{"encoder_patch_size": [4, 4], "encoder_layers": 14, "decoder_head_dim": 48, "decoder_cross_attention_every": 1, "eps": 1e-08, "precondition_frequency": 32, "batch_size": 192, "final_lr_fraction": 0, "warmup_steps": 170, "weight_decay": 0.2}
Rows from block 11 of the image encoder, named by matrix and row number. Each number is 500 + 40 x the weight over its row's rms, rounded and kept within 0 to 999. All counts start at 0. Numbers have three digits each. After the name is the row's rms in percent of the matrix's.
# fc1: token-mixing MLP up (encoder.blocks.11.mixer.f.fc1.weight, 80x100), inputs 0-99
fc1.15 098:446487469490490505472473508496496450501508503448472459468423520508481513441499545577498479479491537490572502547523497496444474489503492452366458498435463476534572535532530521488504480499474461470449458560488468422468500478453476461501462428503539556463427445578505433414495516478497491478469432470446
fc1.16 072:538474533548481469451493423500496468452474472509447458520567500434487529451519515467483495471485500505469494450472430494499530511557567494536501489451516454489505593461504572552553516496434511521506451570570446536532500551509528493565525449563515524558600559535482512452524471421483503520499436519451
fc1.17 110:483522506500506458534530437461565462462485520522542525512555499497447515543546535485512531475440491593641552489432502463479495588605556500431459522503529537552486475459480552495452555525560518567552540573487499508497560516518480494484457465517530526467475536491529462539532534496506495522475480489499
fc1.18 092:454443540479526517473543554499433493534512530495599519507458491504513534510535547519532514490523461372420487424409438472460472417501488534498496418478504465504546527483452482452454466478504526482536474536528478497487489487509463537465470541519502482460440499427420445475454517493451499466436466519521
fc1.19 093:515428490428519461468528503456450509545548532536519530490440499486506498484462534476527492467490446439349358419501466548509488474497503512499548522441518512498526474480526499423454459495507488501479480505465460518467516506502470480466501429503522494466512448516496493445496535448507395447463480450470
fc1.20 086:495517520456493476505474467467524513486478477477444440476453517475495545473588468449496481421509532495471473499555479527532529431476452508529541529459464595460535546500525516528376527532499527525449515493491456541549553454468388473437474518487540520524512467433471523580491529469521500476479524542588
fc1.21 104:489534499454456498476491422559509490550497496487469520497555481534483550562564493509520502473523493522494480437380508534484491460478474397445421523471501468458384475460497585506512478471510486533581517567572476470469512495502462494511551491469500515501543524516564516457493506452451462449488470436453
fc1.22 108:536464507473563527514534545495531537505543555468562594515443535524530533479502548559511505505482506497478475539453465531489512474572556471470474513493497499532540546539503485486528560473523540412436402483574505460532579541438474549533547525528520512539534542592555531467515452471423452485529499495500
fc1.23 086:465482492504492484482456491471502490484509519528573474459487519447501541518588584563523465516482476544480480514472459493544495550570555527515434416489520513543472505520469459514498480525506509476531454450512466459448466504454371444525486446511457485475412401477498510444509499533547490564598520500480
fc1.24 087:482503515527489434503485476444557562486480491516413499511421528534441506506487439472495426508493457506517443536531511402486462466509564522505490569539526505386509582534486521540494463495442490501539518490494481477543561542404456524482464479542501436527464505519547557515575486560506512527550531502525
fc1.25 112:519492557482457436486503468511552511490477530546482456545483546516473502583580526525471474543470520565547570518493457487478491552567511537555508455492487510547530550547569494481478483505540504558608482424475514469519496509514545399404525523566494454547574525471541495518556512501510491478500527547522
fc1.26 108:492445464490497530528544443466531507481474446503488515473518514524425494487464535555525472513446484533580467443492494542450489565545436430461456507548524560629544509467513475493496524609567511481481512583574564507541513464463560559526499534526486517493507516529504567545527471503524536505505544488508
fc1.27 110:489463523486496491468475434488465426467498504489469460531542478492548487506492497487462502483456494528444473457486527501478447391474492495510547508486501417458500474489456432457472486479507601592528475436461424537485515526569598494526507457487409527513526558554510519450460407470469459508505484525464
fc1.28 087:457514514469455502485517470577472443450464472524435502510511516524454492536476490576482557443455529504482554549533510525472443471453455462526446474460486478537522507505492503485479449501547535612565520456492507492495448552510501486469522506489448490482497458474442449425419488449517465526487422457372
fc1.29 094:501423509467514569451524453566450439496483506520538494522510499482517495473484494525479472426479437458433465431381456517484489485531476441402482505437515440527531509543485493512479495525512535557507504478526484520493487496552509508494515502511489578409459441459400458441469487472468433509507452518454
fc1.30 097:457505519484489461539446456513469500553489549417479471540499562502522472459480452506423516476460501522544544542500511476451493477480473551581596530462472487438390415526490536531504436479470465443473540527488512456526464491530554538564451486453480541406473483471454497472491489517505424465457510511504
fc1.31 110:477448571441531504470489379479499454431465488551479474559516496515489458441464441480458441434423508485456467462478469452524511499482445484477487461447506496494508510471533524461460524502515500573531566493520444492534551519548530524553549496510432512491557564548517470475471452537526515476548451528404
fc1.32 110:539546468530505467493532569505529531454465487503497507504475498503471411475519547516460509547502457432500582556529551459512502499511554575562513515549468507531484499499512452530555546487434489547553510474512479502463517531588554515547517558531522483640570550575532554520495480501469539462487540502548
fc1.33 111:522478546572511498472582462515494526487464479489478511512552489562475480499531502471497524520520525512557501452439483489513534545587614565463463518539565562516557549491434473499474488582536577553489479488566571545498482586568441497535561540525497497487482440474463538512517505477483466519524492508463
fc1.34 096:524473543533532469528512541503546523500480509524401485546472505481543484442470494566446499499465513461458480588582495435509511536527474482519569522497470472450412531523569542511528507467470464465517534556496529435556515466536543621552497463540488534519542522559552468483513450502552480539501484535432
fc1.35 084:486486472488540553571504519473502449548553615521588532515514487457544530538494483456458583519512456423543475410462487500415496498567545439522567489491447491478552542450550516477544435482534538541460459516508546494462546501534514432504538495483506474442510460534493552501473504465475515512469493457505
fc1.36 091:504519508501509503527540502531518555528466500530499487507525520539474483548521519495509552515505482548574547471468488500516492548616528545488395508612538517527515471574483406533551504540463437474587497499546536499493477396528477454538515490521491502437542465417494467545540498507563499472518554529493
fc1.37 102:467475482414528521475439446499456427458474490483489497500506501494447471508455451495511456434456463461479539476481446511504438483458453456477445476441472501485471528521507499457391436534516466540521559529491475490471489482440452439445473484467533465526443431431468448511453466411462418467471525511477
fc1.38 076:543536423534452458499499500459455473513458428502550464464467492509486484464484576494492509488556487530528463558590508501442520513543467500575505506546443544530436588598517518554540515472445465554494408422504512500532508500483538566462428465504509488482453474498431482517520483477510470511538494501563
fc1.39 110:499492536513501522473536510538494510524528553542496507508566528522517529537521571532500532538523475482484517582500451521453482503444572649570491443470542504460516574610522451474491486511499544580568479484484535521482420491504561453480514528520469496482486458415462466500475513509474457452451487503469
fc1.40 097:488465476464481483486480524494540496513461548464515512465445515511551524514533562525588428435476559537484473527502534554522504493457456466510449542492469510458554577608599501550515540441500461507559499482467554449466446478535483469487517512539579500553511525509544565510547515529571556529528523514560
fc1.41 095:486520492530468510559512538479500510487554541599494552495444467496462527493433461473496478473490499437385399522573537523475497490475512554577614565461456486516567525499515440557578480509577527523515519511490516482431521469527523481510483486467507503510458528460497545467464475513496534530509566483505
fc1.42 119:490476464485462468517455442525518513512534517498564538450564503532515545518487524519559475531551475539521511485459516478470489513528512451470416478543474486499455361390456430475523398509404406422491514467560510439499506537530481501475531507495522492482497478487519563536515516485499458462501474489487
fc1.43 082:508543527506531498523523463520554529587515617553524514499589471535520531560469417464506514462537502529489432412469509530482534529524527533582537506522508486517473527540495493505514524475507550578507377467510520576495551537568525493495478472500463485488467439519518474536490439507477469430467518534507
fc1.44 109:468449490467513520519520564509538515513487599504528502473480569496513579556471475478533450513487546528424459486476534504528533526374531507402485549535499473492422564508403456535499509516448487544462475532508534466484478482508387458426470510536529479478538468511467557536480486488527506507476505516507
fc1.45 098:506519553429553534478500481585523512545510477566554519540486527508468468510491446487513458456430457462410470470498481540499483512509395485466532466469496509522488487580607574470454524434456490520521550483471476489519461453505549460525491496524465474465570531556521517464489406510504519534559476544465
fc1.46 091:538540454532526468521475486511491503517518572512459539447525477543556502502492510504453513541498509464482532539517532504498456449434551508462499504496461474420419496501525450511476515436472461461441469415452487434445524499512421427462454541490544532595525567536548443458476418557486499449466453499469
fc1.47 107:511458494495557557543515528549473447489509499492549509480486516504504485446508448525490478506523460519550516510556503485514492553552523477448517482467455451568519497425435539476466519431467440445437438481519452393453520490416431404487523480499433475471506480457485531446476479468403502519485446476456
fc1.48 108:529570463574513517542525607530564539525477458507492521444541519531476473574520519505509476583552462553571542505503499508515522484500537476505472489499489526494542532538514466472526527580480457501436493542542493517484498565576457488519539539518542543617507494519482521567519549466466462511459450454584
fc1.49 097:510469478501526485489560550536534465481450488443513537477487450456508472498414524539602481576479432471518474548522563513454435421465501497555450491527504425439529512447519426465512552507506550488484500467518480539494488493526587505497552551498481495518519512495528578553493460539506481507563591507560
fc1.50 082:513508489485500481538507521517457543524515483476523498455422531562505506526489556467464449474557505503434472582554445466489505453454472523604552474475516493470488508545458567410464464487500498513478526502469501420487459479447525572430474489548474458444441537458408450516525460492438487557497520463551
fc1.51 096:451485447521494476516459465462511496489462508497542508477475461481506537551540479454476476493506445471359434418462495528490480469504491443502523474525462498454439515540527516534507483444489453508478493517540539465455444483472504428461476469454433410468458489400496542528534506499577537599481503454539
fc1.52 125:452475567488480459532501512489485463522520491469491473595494546487473490480451451513517484429503482448475463423424489480461474477563550521491480423516461462483445541526507491469504466413466477470502435372451493493457464516527514474381522481520477484511521497447461462478493460440442442459477462493487
fc1.53 097:463477544533527476551533521450542585519516520488485507510429496527516469456467437523550436563484493480576516454525540504509542515551579481448501518559477530511578556494499554565552521471511488518466559568522530411443463509521507494477504547524512381504544564492480494521526526506475561541450501461512
fc1.54 094:483537542512494485474543436505518506496514528508505503501497481516538564548507516559460557512493524535502527557551506459482529530504482516513475521497578516562503585476381498472449467551543558611583480563540428478496481498553471618517473483531472490508458491501436481499557501453521468474501442505447
fc1.55 105:524444505508500510475430475500539479520477439501472522541515498528549467477498543536466498455503553610526535561452512566483508556471428445453497467491520510467466543592527524488459542504600592540577548489508517479535572533534538522533459464516561519500462505506502469519582507546550512546545489499467
fc1.56 100:509509501549519553489514560532482461521515471448454491460504469474511512518514513512456501513545531533553495471464437488590564552494574498486494432470486567567539505452459482476546550489487519500474459458499505515523508510484482536501471429524513524519531556541508406460496596578503621582551453478464
fc1.57 098:492421443507489474446421481394511465499528527490505504521496482489468531463521539477483479540500503508537552564520571485460488512467479522457521500501442510504553525518504427503510477551485537457441409377461499498458547533493522554521475503477537455509472575590547528509525511544481483491513491493617
fc1.58 107:535478558474554462522498472462552523495531493486526551546435550461506483474480527551516453492447490462450493511572524444478444514501486504550539544451532518491463482516571562551521539466508559481555559611543482444545593485488517503565564485472458444504540507544548554474577490503542548505525521526477
fc1.59 114:517495480489511452541545514496544528518509486500557516489499469575536480469501513540556509529515534538450529504464487521539531537447407569481439461541535538505329439579579531498502543533494462529552504514505537494536513469514505515461490542490536497499522533533459435527546548539469501546534497428567
fc1.60 095:551523478528531492547533506505502494500507554529522509502487499458535481551501482508495550563502505487452492379428439534521473527527593556533535460440514486536585606574613576510543501512491525475515506569531542478507479554502474548536507522517523480460478506476475424458487527484496463475474436497522
fc1.61 101:528502501527512542524518446523487543569582518488439499476546531578521520465465489457453476496544571483401510547499410489534508533488433466561519451499535535556497523480491487454481531527579537474570576504514518530524503458484451434459526499469574522550504540555543529469524530522505485576569465494513
fc1.62 085:490469475479477486505496486493501464528550552483486492514541481517545523539459463505471453546548504492453459525455448521472523539521582586537530467466481510488559556543529532472522422497444476424454543578505541486529477448420511543524442390518584468553493520513512461405465480486501451449465477470503
fc1.63 109:525507480547566467518510533478506545544548527466546491480485498526563512480452522554548539584522580561488541556589503549497527572518455518487487469493543542490533509469499590550495444496569555516391493514513608480479549539461503479497511480558499540493465432465466493498489522470469455496484516507556
fc1.64 099:427480495453499522571538483493504538533508537540531514506498522539529513474523450567500525505520531482513546537542496488483524536474548534490565564509528547524560514437449533535486498509422463586557537574506561433522427439473451513491515460534569503463417401501434493475515548487555504502490445476528
fc1.65 085:518545457477478472498482462482565534507462535506495507428519470563519511577543567562463436576531544529503487547615478525516529425425472404464536493512441513473509460442452441436465496500478513452501498448463488497511450452484557480467504528479491455579522482526497491517537503492524521486478457427485
fc1.66 136:542544511531579524559570565563517534555528503496530519476557478541515507471558544535516514542520548518488549537509518562508533531495531562505498545542522515526523635600534520527573542520472472471521526494498570519511449499508554566530495558552539514445497509435445467537488545481513511532515457522526
fc1.67 094:473411450429471458555477488485531513515523540473474498456470512500508527542515467498510440547520567570522521503558525497508532560553540493437470510548446541505541555520551535447480530486507506401461441483485514442538506443466420425418506521546585549547546509473521513501557525488487538473507494518550
fc1.68 083:560472504542509479480502495461498511469507521427450532521462504486500528505530497485456472524525527506552534510498506421486491465512548571518475482469495485542464476508419489424472468529572546514473395531490500583483610599609534531461481502520464479590497429458537517486515455477457531492526502472487
fc1.69 098:408466452483477469489479535480444456455511482492520510490500487433453536460465445450510471443508478516533485443442461408475480469493521507504508441494463463496484507361473429504527450441482506534484495479464483493451498422455418452396483472491460507489497518513459508487499468538445510417470462487525
fc1.70 093:425524521533490562517536490536521511481484487512524515435555463500429523453451532524535563444463438497577517500536510504517424545541591502543558582508522508542425480503549512500497567484523547522535539513468556548467470499450406438453517470486489551470478482504549511526472496540519538506555560556527
fc1.71 091:575453509473513486472546522478515511515520493466504489483545500554518492485472466490495527552435521487476494501488500511480500509484615486545541448475476508530536511487438472415531483520534560565456360457475506506464534539537466435539515468523525479526520439504496476427503419476431457464408447437532
fc1.72 097:534456512402486551493537485516490480505538544513491552509540499528456529562552518505498498489488520520497471517446519562501502517539409467561498440519503442502573474513559481505528518500517596589495493546505548484480518604511496552573571517484516531557416453508532519491470506473444451448511517571548
fc1.73 100:497448530456498501506527533458551497461433473480467466505427558431503459495537544525501425510432461421514505519513436442553491487512538550587572482461517548508521579525540544475434537498511473491482532459448548489534560538489469413464524470554536449557536544571502516500522511520535537504529498543517
fc1.74 071:502485534479510434506507505550491471455501523454528437532478527436483443562507497508532528463482483545520502495554536513510453552480489495549604540502483426487520563582566585525466544485497538497547491452391499469520479509495422526496457519532562566520592573511544508479489447453521485488458515513480
fc1.75 096:416456529427485503500475482454460430467486504424493454561465492474452482472514491508489469421500479507545502452451503462481487451467487486459479459475476476513576580495483472463441477497524553511449497434443535458498443486438423460438458471471475490424442446398510439482513481477511509487514476534452
fc1.76 102:572505525492526521493521491560501485519566505504534497480521468524577561537495514499548502479497569526543475466513496528493561501485534487463529531490568562550487454487588532482527549558509503411570565531515514509532500524596619542519488527496469516451448476438466464420466501483510435496461537462454
fc1.77 102:486525526474553496536540538456489501537526584569549486504495518523525550582549467471496486523493486583565438446483533475491519513521569493526596500545523504511496483479539537527503514479532660562457541504506601491475499531478435465476501509506542481499477492447466496549540536540490524516499473529563